{
  "encoder_arch": "shufflenet_v2",
  "model": "spectrogram VQ-VAE",
  "dataset": "chords played on synthesised instruments",
  "train_examples": 52083,
  "n_mels": 64,
  "hop_length": 160,
  "input": "log_mel",
  "win_length": 512,
  "bottleneck": "vq",
  "downsampling_factor": 8,
  "encoder_norm": "batchnorm",
  "encoder_activation": "relu",
  "encoder_depths": [2, 2, 4, 2],
  "encoder_kernel_size": 3,
  "encoder_stem": "single",
  "encoder_widths": [160, 240, 352, 528],
  "loss": "mse",
  "latent_channels": 8,
  "decoder_norm": "groupnorm",
  "decoder_activation": "relu",
  "decoder_weight_standardization": false,
  "decoder_widths": [32, 64, 96, 128],
  "decoder_blocks_per_level": 3,
  "decoder_block": "plain",
  "decoder_attention": false,
  "decoder_upsampling": "transposed_conv",
  "codebook_size": 512,
  "init": "lecun_normal",
  "optimizer": "soap",
  "beta2": 0.95,
  "lr": 0.0022,
  "beta1": 0.95,
  "shampoo_beta": 0.95,
  "eps": 1e-08,
  "precondition_frequency": 20,
  "max_precond_dim": 1024,
  "merge_dims": true,
  "one_sided": false,
  "adamw_lr_other_params": 0.00073,
  "grad_clip": 0.5,
  "ema_decay": 0.99,
  "steps": 7800,
  "batch_size": 64,
  "epochs": 9.6,
  "lr_schedule": "poly",
  "final_lr_fraction": 0.01,
  "warmup_steps": 780,
  "weight_decay": 0.3,
  "adamw_weight_decay_other_params": 0.05
}
Rows from block 8 of the encoder of a small spectrogram VQ-VAE, named by matrix and row number. Rows with one number belong to one channel. Each number is 128 + 24 x the weight over its row's rms, rounded and kept within 0 to 255. All counts start at 0. Numbers have three digits each. After the name is the row's rms in percent of the matrix's.
After each channel's rows are labels from the 100 clips, of 14976, where the channel reaches its highest value: "strongest on" is what is common among them; "peak in band" is the frequency band that holds the peak. Only what is clearly more common there than usual is listed. The data: chords played on synthesised instruments.
# p10: first pointwise conv (encoder.blocks.8.p1.0.weight, 264x352x1x1), inputs 118-235
# p20: second pointwise conv (encoder.blocks.8.p2.0.weight, 264x264x1x1, transposed), outputs 132-263

p10.245 077:163158100110163162126162136125113103121166134128128114123105126148124127156154153153107122109171109152124113157116149158108144088100117114134125111092206115141147140119117103145141155106126089138120079133163122112090110099119128133082147125157155078137133146097118106115169128103130115144106125143129132155108166135125116126163127142122134149112139125133
p20.245 092:127102156124113092108115092167097172155100127097098128111147139155144156186158127061165119103144124133128131094144127094130163108151141159119116149157170123129099091145171112137153065133145122107113126109154104142111131097134166115114151180103103170156149094098096129178128149163190056100127089167110126124115150108176090130138144123103118104153099130149063175183112126101130122098093084164125124
strongest on: marimba-like
peak in band: 500 to 1000 Hz

p10.135 092:114129113119146147130111121134133131129163135123125097128159140117115093129145163110124101105147132116110077085141100140126108138148127126123110122141158143148052095118119170116137106159133119191120101129143128154163141131103160147138121135132135160155140128139153100150145118098138141126133121102093162174129130163114106097140057110130119115184153146141
p20.135 085:179109123111111171133136100185126124145118207132122133111098155107149183134115138097174118075126109121128159143149120075126143160108135159083110146167057172119099073134137121198090139157102153120103072133135139125101129146127106121110079121121126144134162143143115129123169097176142121132121138128112100137116191132132114104146136140156123087137096086169108131116158121137137152128107152110123120
strongest on: marimba-like
peak in band: 500 to 1000 Hz

p10.41 096:126143117086104113131100103118106102131107135130130126081112126148140158114164104139128166100125140136128113165109105136127085074112130116092090076145136132102131126123139136170083088068116150105129134146110143145116121132089110101147094124098097123108112103118115128131176139121158125100128130128125103110104091109110124091104143143115144112189118149124
p20.41 088:142136131097089154161145117164155133104084131138116134130111151100165115139155148179104069135141103152101109149143104169099112130158146083111156151090108119090141102187109105133121114174156122170096184150153115163061142151128109092122141142102153123122084150182121129086125195057077111089167095175111159135154184134091122165127095127132166121132122120155109144112119089142104126151191128143079072
strongest on: marimba-like
peak in band: 4000 to 8000 Hz

p10.149 103:150148133099162118066113169108130137120140132101118158113145119141125185155161115184182149093129111104120159139114142097141155139141109133115145119076132144149141155104135140142171106128148100114122162148140137098105121122127172106132150147123092118081109145148083110202175129091124128153117141127157147199089091115123120109143172153133099167074104124112
p20.149 093:200099078149161129132137187119122077109095131079143116147126079168157136152129111092105128116106073199139125100167113154085101127118125108124094146176112147145099110139135166090135134101140108151119137147144110134126148091148127132064114128116104155121128153112142116116150152172092116102119141145099121091098062090135132147176157113094135093112144130167159129175110142086215156145161157144084109
strongest on: quiet level; block; marimba-like
peak in band: 4000 to 8000 Hz

p10.98 099:116167136117132108115126125112147107085101161129153135107128073141119113175116159156137145130112145126163114135102115132142137085110154145151163179117122189176147110110119161111117128096152129122154166140137075126114105146099123112094188053128136121117135117171136140122153127137115096145141137100160169118107130133147109157151119135144132096158121084103
p20.98 102:137183160112093160107130157139148131170104110087119147110117117115121143119189144113181129155102128158147142139124144141155115118127128145119149166128144172096148101076092120119130141123136120166141123114179093145164158172132148129157118105134054103161149082145165135151110164113130198150124137152094067120121099141093144106130069149108146111108180151153147089140135231137083134097046092128115099
strongest on: quiet level; block; marimba-like
peak in band: 4000 to 8000 Hz

p10.136 114:143148139096118148148156144154145090154140114129100109126163130150189126126147125111138112154142089102160122111161140114119139134118126127181104180156162114121142154116141139164197161109146119103086173144127108103130165110137145144072149141082107141128128127122149116146148087140133101113103117102134109117118155132130125191135135141124106133114143184111
p20.136 100:146082056129119111115120119102161156149135119123130114122154165140168134150109108153127101157135104133144179127163119150151135118125085124223142078172116097079114161150103079174146129114126114130064090153139086157136176159087119127136134159110146128169121140135135082149073106126141157131127122144072165071119112131121106177105163119086087160128198129167123153120136169093119120128135162092102119
strongest on: marimba-like
peak in band: 4000 to 8000 Hz

p10.249 098:103120140163110122149081119156144179091132143132122157080165093127137128126103138121150133156146069140128109149145127147110076110105136145148121113190204135089074123123135153170100149146156135122111156125107110110161119094183138117120128130125119129133132140104157096109110152093117094122117107113139112085133123152138126123126158156120114128096101129088
p20.249 096:156078122123106119118152123157073103117149128062195154107102127155106109093149176137119078161097098115194089104087153152125129133123144111100135130108101103102149153138149117189066154138103187152158092106119093109154127145146132180135146188140141069136132153132162169089091131141131134132145140083133137098136169148077168079166182123149128132104136097125154125095170126107209104113169161097096115
strongest on: marimba-like
peak in band: 250 to 500 Hz